From a checkpoint of a small audio captioner.
Model: waveform 16khz input, decoder activation geglu.
Training: cautious_adamw at rate 0.0014, 6900 steps, batches of 128.
Data: trained on synthesised sound scenes: up to three everyday sounds over a background, 26041 training examples, 33.9 epochs.
Rows from block 3 of the text decoder, named by matrix and row number. Rows with one number belong to one neuron. Each number is 200 + 20 x the weight over its row's rms, rounded and kept within 0 to 999. All counts start at 0. After the name is the row's rms in percent of the matrix's.
# gate: MLP gate (decoder.blocks.3.mlp.gate.weight, 256x128), inputs 0-63
# fc1: MLP up (decoder.blocks.3.mlp.fc1.weight, 256x128), inputs 0-63
# fc2: MLP down (decoder.blocks.3.mlp.fc2.weight, 128x256, transposed), outputs 0-63
gate.182,089,232,175,198,228,204,228,215,205,172,227,191,171,189,203,201,183,212,182,179,199,195,211,182,208,234,204,213,200,190,194,139,205,205,204,173,211,190,201,183,224,175,178,184,186,215,188,212,213,195,226,233,222,205,215,173,232,182,259,240,193,193,194,198,190
fc1.182,091,210,213,191,220,217,158,197,177,216,176,179,193,168,210,196,171,216,219,219,179,209,239,184,222,203,161,211,213,210,187,147,192,238,232,171,187,206,183,208,174,206,187,190,202,240,212,215,204,228,207,197,177,187,216,202,219,192,191,202,188,165,195,171,179
fc2.182,101,205,201,169,222,205,192,229,198,195,190,163,231,207,201,179,227,205,208,223,197,199,180,216,193,187,202,223,198,200,190,167,226,197,217,181,205,189,193,217,170,252,213,183,231,241,210,177,165,182,230,207,191,184,188,235,225,248,201,206,221,198,192,218,225
gate.183,083,191,191,194,213,221,212,213,196,188,183,199,231,194,218,185,168,214,210,212,224,156,196,219,171,194,198,200,209,203,191,214,187,205,207,157,212,197,189,190,187,184,205,180,208,172,196,207,194,223,185,214,181,164,198,245,159,196,199,243,204,228,181,175,189
fc1.183,093,201,204,179,199,205,178,202,172,215,179,234,162,227,235,202,177,165,183,215,184,210,167,208,225,191,156,203,172,194,199,223,198,267,224,195,169,190,183,207,191,211,201,198,200,220,208,174,196,206,211,207,205,214,212,176,196,206,207,214,198,177,160,173,225
fc2.183,080,185,211,224,236,206,209,207,178,218,197,226,221,183,181,237,241,169,161,198,166,183,210,198,191,192,221,226,195,212,205,164,177,211,221,222,196,194,219,212,186,163,192,204,203,217,194,206,224,192,189,209,199,178,214,177,208,180,213,223,180,218,232,220,188
gate.184,112,179,207,177,206,207,226,192,187,201,243,199,191,186,155,199,185,228,221,165,208,202,199,173,221,184,229,234,169,199,222,188,222,198,206,221,186,198,188,212,222,202,202,197,191,173,212,216,174,193,221,210,206,185,186,203,198,208,191,217,246,179,223,206,174
fc1.184,104,204,188,189,167,246,211,176,161,221,230,196,181,176,207,192,199,201,193,163,191,184,208,208,220,171,240,210,214,191,184,203,155,180,222,207,199,208,208,197,206,228,202,194,220,179,189,234,218,178,216,218,222,166,180,185,191,181,199,228,210,218,212,218,171
fc2.184,116,200,188,177,216,217,249,218,196,227,207,199,212,213,188,204,246,209,178,219,176,204,188,222,192,184,191,218,222,175,182,179,183,216,193,209,211,201,234,193,204,211,200,232,217,241,211,210,170,195,210,218,184,185,182,207,175,235,225,205,214,182,181,223,224
gate.185,096,192,184,243,197,194,244,178,227,209,209,238,219,206,207,200,178,187,230,184,194,192,212,212,214,196,204,220,216,214,237,170,174,230,217,219,182,197,224,208,191,201,218,191,211,200,198,234,189,184,172,237,200,160,214,195,198,204,199,175,178,208,196,165,202
fc1.185,085,196,203,157,176,204,192,162,184,172,229,186,192,178,196,188,159,200,211,212,194,184,211,192,225,205,196,201,197,208,219,214,212,227,228,189,221,224,196,185,203,222,221,201,228,206,212,199,211,143,199,160,186,208,190,215,213,230,210,202,204,186,190,176,167
fc2.185,088,232,224,200,192,209,207,189,218,165,210,180,217,222,217,190,196,201,208,217,241,201,204,202,152,190,194,161,226,220,216,198,203,203,155,204,215,227,207,170,205,199,172,195,198,232,198,179,183,200,223,178,206,195,219,220,213,220,206,210,207,152,190,183,174
gate.186,112,230,187,205,187,188,196,169,186,239,211,235,218,179,185,245,212,175,177,187,193,204,204,196,200,199,168,184,208,189,218,191,195,217,188,193,206,188,174,193,162,212,194,208,198,180,164,214,178,220,164,164,193,234,218,209,175,187,204,185,217,211,219,166,185
fc1.186,113,215,206,186,213,207,180,185,162,210,227,197,206,192,241,221,204,205,171,190,191,175,192,226,240,198,161,208,182,203,203,220,197,184,193,223,204,172,204,185,192,165,186,220,215,195,182,201,202,194,176,195,259,174,220,196,214,179,204,173,193,195,208,198,161
fc2.186,114,194,216,196,202,192,249,175,187,206,220,187,187,229,191,209,223,206,231,176,180,228,223,199,185,227,210,225,187,175,178,182,193,186,225,194,211,216,208,174,184,197,228,162,212,218,239,190,205,195,211,234,160,225,208,181,191,199,206,186,210,210,197,170,198
gate.187,089,248,167,182,197,200,192,191,202,214,175,203,205,175,175,222,182,197,209,205,182,213,236,165,208,196,221,238,202,179,232,218,226,188,233,216,215,229,227,214,173,190,200,217,177,221,172,214,187,183,215,162,187,173,211,205,215,198,209,202,202,239,204,197,191
fc1.187,096,178,192,192,199,145,196,175,233,209,197,178,201,200,211,178,201,192,188,204,207,231,201,155,222,204,227,185,213,186,224,156,186,213,173,155,203,185,197,178,211,158,214,238,207,230,182,190,208,210,208,170,200,197,197,204,195,234,227,198,198,177,174,205,199
fc2.187,097,214,197,213,203,167,226,220,233,193,205,180,212,223,205,244,209,197,209,198,201,183,170,187,213,238,198,183,225,204,170,173,185,221,185,191,193,209,225,208,187,233,217,173,156,180,231,179,226,159,200,205,225,186,166,191,207,201,192,225,214,209,188,175,200
gate.188,105,192,237,251,221,193,234,204,220,168,207,198,174,227,201,215,200,169,190,181,219,180,201,182,205,215,244,210,216,173,203,201,191,208,206,217,224,183,190,188,188,206,247,153,209,182,243,168,216,225,218,196,194,221,210,217,173,194,177,215,177,215,229,188,180
fc1.188,103,202,200,211,205,174,221,183,215,192,214,206,213,228,215,194,191,197,179,192,194,183,186,220,223,202,213,208,193,234,207,202,203,222,206,219,214,189,197,198,208,196,177,206,166,207,177,203,210,191,212,212,252,174,161,191,192,190,195,204,162,213,206,187,176
fc2.188,102,222,241,206,222,192,202,210,213,236,204,219,193,200,200,196,219,195,192,244,208,209,223,233,195,180,189,195,126,207,210,176,187,221,225,218,209,185,230,206,208,206,173,187,211,208,164,211,242,202,223,179,218,205,189,216,205,191,234,186,199,179,171,199,155
gate.189,094,203,178,184,214,189,204,215,201,187,197,185,216,207,218,197,200,199,170,193,176,191,199,185,213,179,204,189,216,187,229,206,227,223,172,227,183,207,227,205,172,220,196,153,216,203,222,198,192,184,191,140,196,172,174,209,166,195,192,195,194,192,191,235,174
fc1.189,103,203,209,241,187,182,178,196,169,227,177,210,198,174,187,203,200,196,221,204,213,208,188,190,234,177,219,195,218,195,196,165,189,220,203,203,220,177,189,260,208,210,171,233,176,201,195,184,169,182,206,215,182,177,231,177,245,175,202,197,220,195,203,184,189
fc2.189,099,189,208,182,185,196,230,205,207,191,201,174,168,228,213,165,194,231,195,242,198,202,227,219,213,195,181,221,184,198,226,223,232,172,189,222,194,177,172,209,185,232,207,223,143,202,227,215,195,237,206,200,206,191,226,176,181,199,183,178,224,198,165,163,231
gate.190,104,194,168,176,190,184,188,199,168,210,201,182,205,168,155,172,223,206,191,216,172,189,209,209,218,234,195,187,189,223,200,182,195,194,193,206,204,177,199,204,202,167,180,211,194,193,196,221,217,168,185,148,225,219,186,213,183,196,197,178,225,210,216,211,223
fc1.190,103,199,195,175,200,222,223,211,211,183,225,172,210,182,244,178,209,190,205,192,182,211,201,217,193,214,237,234,184,231,224,201,202,207,233,197,197,230,218,193,213,209,198,202,181,218,181,214,200,204,205,177,178,176,249,209,211,216,199,184,178,184,211,175,196
fc2.190,096,221,173,216,192,227,201,221,188,178,181,189,201,227,195,204,213,199,209,226,195,206,181,212,175,232,194,210,217,208,203,192,171,222,223,197,193,220,194,241,165,200,226,169,211,204,218,177,195,214,164,206,222,201,174,174,188,158,196,196,206,233,214,146,185
gate.191,099,227,182,192,198,199,229,213,187,184,233,188,178,201,192,225,217,200,210,167,191,204,196,180,140,214,219,222,205,192,148,228,190,193,193,191,210,237,212,214,189,199,229,199,180,182,215,228,210,203,194,177,190,221,190,207,142,223,201,243,197,161,184,237,191
fc1.191,088,204,174,170,187,231,172,196,209,216,212,195,200,204,187,190,190,222,174,230,203,193,211,195,186,214,210,210,150,208,193,226,188,208,185,161,202,225,199,205,219,157,210,185,182,203,170,206,220,206,201,219,250,197,199,185,242,225,235,225,204,216,225,166,190
fc2.191,088,224,187,193,178,232,212,206,169,220,208,211,170,202,185,177,207,242,210,191,182,198,222,180,221,145,198,195,152,195,210,170,193,201,197,230,235,203,202,193,214,212,211,187,199,220,149,242,195,215,179,183,158,208,193,218,207,202,194,199,167,164,221,218,227
gate.192,072,216,220,208,207,203,208,197,212,198,186,218,204,184,203,208,192,208,201,200,197,201,161,172,214,175,197,231,187,216,216,184,165,207,185,180,168,197,219,187,188,172,195,141,162,182,193,228,212,179,192,197,236,195,215,210,195,186,228,199,234,219,211,234,209
fc1.192,074,186,223,223,205,191,179,187,217,214,191,231,225,193,214,202,217,212,206,195,192,192,193,165,193,221,193,194,199,210,236,178,250,231,191,178,212,246,262,191,213,194,190,182,231,179,194,232,186,194,184,184,160,184,233,203,207,207,181,202,211,210,206,198,200
fc2.192,075,154,203,193,200,220,179,206,208,175,180,194,199,198,203,199,205,221,219,203,180,158,202,196,189,207,170,199,199,206,229,225,237,216,214,215,204,199,212,201,204,189,218,225,173,202,215,208,227,188,212,201,196,192,209,166,194,153,192,216,207,278,191,198,188
gate.193,121,195,213,219,229,200,184,214,181,230,204,204,224,212,192,226,222,199,184,197,187,153,201,180,162,238,240,193,190,213,219,188,200,211,216,251,232,184,191,200,186,192,179,197,176,217,196,197,214,213,204,146,191,176,173,177,197,163,198,224,228,173,182,193,196
fc1.193,121,194,230,164,169,202,203,199,204,175,249,181,201,209,200,196,183,210,236,188,217,209,190,249,227,188,190,208,207,186,199,186,246,224,205,197,215,201,194,218,208,219,217,197,213,183,230,186,213,246,159,222,196,215,235,209,199,218,219,175,166,214,202,172,200
fc2.193,126,215,240,175,182,162,192,247,234,230,203,203,210,205,213,198,193,205,200,184,207,206,228,206,193,207,188,227,189,209,222,184,203,178,200,183,178,170,197,212,204,214,164,194,197,194,168,215,219,180,197,188,202,199,221,194,191,241,206,232,204,193,209,177,199
gate.194,099,198,204,214,157,175,217,185,199,224,218,193,214,222,198,180,178,157,192,175,148,190,218,186,205,236,197,215,189,203,230,190,198,210,198,242,183,182,203,168,172,222,224,177,184,197,191,200,198,219,204,172,216,199,226,210,214,233,204,214,201,191,205,173,202
fc1.194,102,247,183,224,200,183,213,170,190,207,158,207,221,219,210,182,213,215,184,186,224,226,169,209,198,210,243,182,211,165,212,208,177,194,198,221,168,180,215,153,181,171,185,197,177,209,216,181,210,205,190,209,230,197,178,212,221,194,161,179,215,160,207,227,210
fc2.194,103,200,212,159,194,206,188,183,171,199,226,177,143,235,176,229,187,225,213,182,170,256,178,228,203,212,207,219,188,167,187,221,245,221,205,176,209,204,203,208,192,171,183,199,190,186,156,209,214,196,202,239,173,207,216,214,195,157,183,199,180,231,211,177,208
gate.195,093,239,190,235,176,191,198,171,192,183,211,221,197,224,192,194,213,192,208,223,234,197,202,201,209,230,187,202,194,224,217,176,199,201,176,206,217,207,184,188,171,182,202,194,227,230,176,214,213,209,146,148,209,208,211,233,183,193,202,217,213,191,174,172,202
fc1.195,084,190,191,226,169,163,187,213,225,167,209,198,205,190,191,221,204,229,192,217,203,223,200,169,193,210,215,232,204,222,200,227,204,233,199,213,212,198,197,225,197,271,161,160,202,169,209,207,185,210,218,178,198,193,210,211,214,234,182,190,213,227,194,194,178
fc2.195,080,229,184,185,215,169,222,194,202,207,198,208,215,209,212,175,147,172,204,198,185,177,199,199,187,210,235,214,215,200,176,224,200,186,168,183,208,212,163,213,129,202,227,197,232,190,202,192,182,211,188,167,238,206,219,215,209,198,203,219,208,191,237,203,198
gate.196,105,201,191,215,187,207,205,192,184,194,214,178,224,242,204,212,227,207,175,192,179,177,163,212,203,219,234,196,189,209,215,183,186,209,161,207,194,192,189,159,159,186,183,161,205,208,182,192,192,193,198,220,218,184,225,222,157,223,215,199,201,197,195,197,154
fc1.196,101,206,198,166,192,196,186,209,198,187,177,191,219,198,212,178,181,215,221,177,216,186,204,188,215,205,191,184,214,181,181,195,202,216,218,196,186,189,188,207,212,230,208,213,171,203,157,242,175,200,239,181,186,190,192,192,200,197,186,210,234,207,201,179,197
fc2.196,109,210,220,203,192,192,205,245,160,193,211,207,230,225,237,166,196,203,204,188,228,185,184,237,218,195,223,234,202,204,201,197,223,205,179,220,187,201,185,194,169,166,239,210,185,199,235,162,170,217,216,176,208,202,223,194,211,206,195,219,210,183,180,199,221
gate.197,096,188,173,208,187,198,202,192,219,201,200,221,217,188,204,187,167,226,214,233,183,229,202,210,188,215,213,216,202,196,189,234,182,201,178,219,209,207,190,217,221,224,199,190,209,186,235,170,189,178,189,205,207,209,163,168,224,183,217,229,220,206,178,232,197
fc1.197,086,199,199,191,163,204,226,153,200,225,192,157,177,206,193,184,167,220,197,181,224,214,204,215,187,228,212,181,217,188,201,224,213,204,214,206,213,197,165,188,197,218,224,238,239,177,205,229,197,189,235,241,223,163,192,163,175,222,182,213,217,186,182,211,197
fc2.197,084,182,185,182,190,205,208,191,195,225,204,226,185,202,239,192,175,166,227,217,213,182,228,201,191,196,218,214,157,215,187,189,180,209,203,215,184,199,160,225,195,218,204,166,213,168,219,205,198,213,186,198,208,211,207,193,236,202,217,202,160,227,238,190,185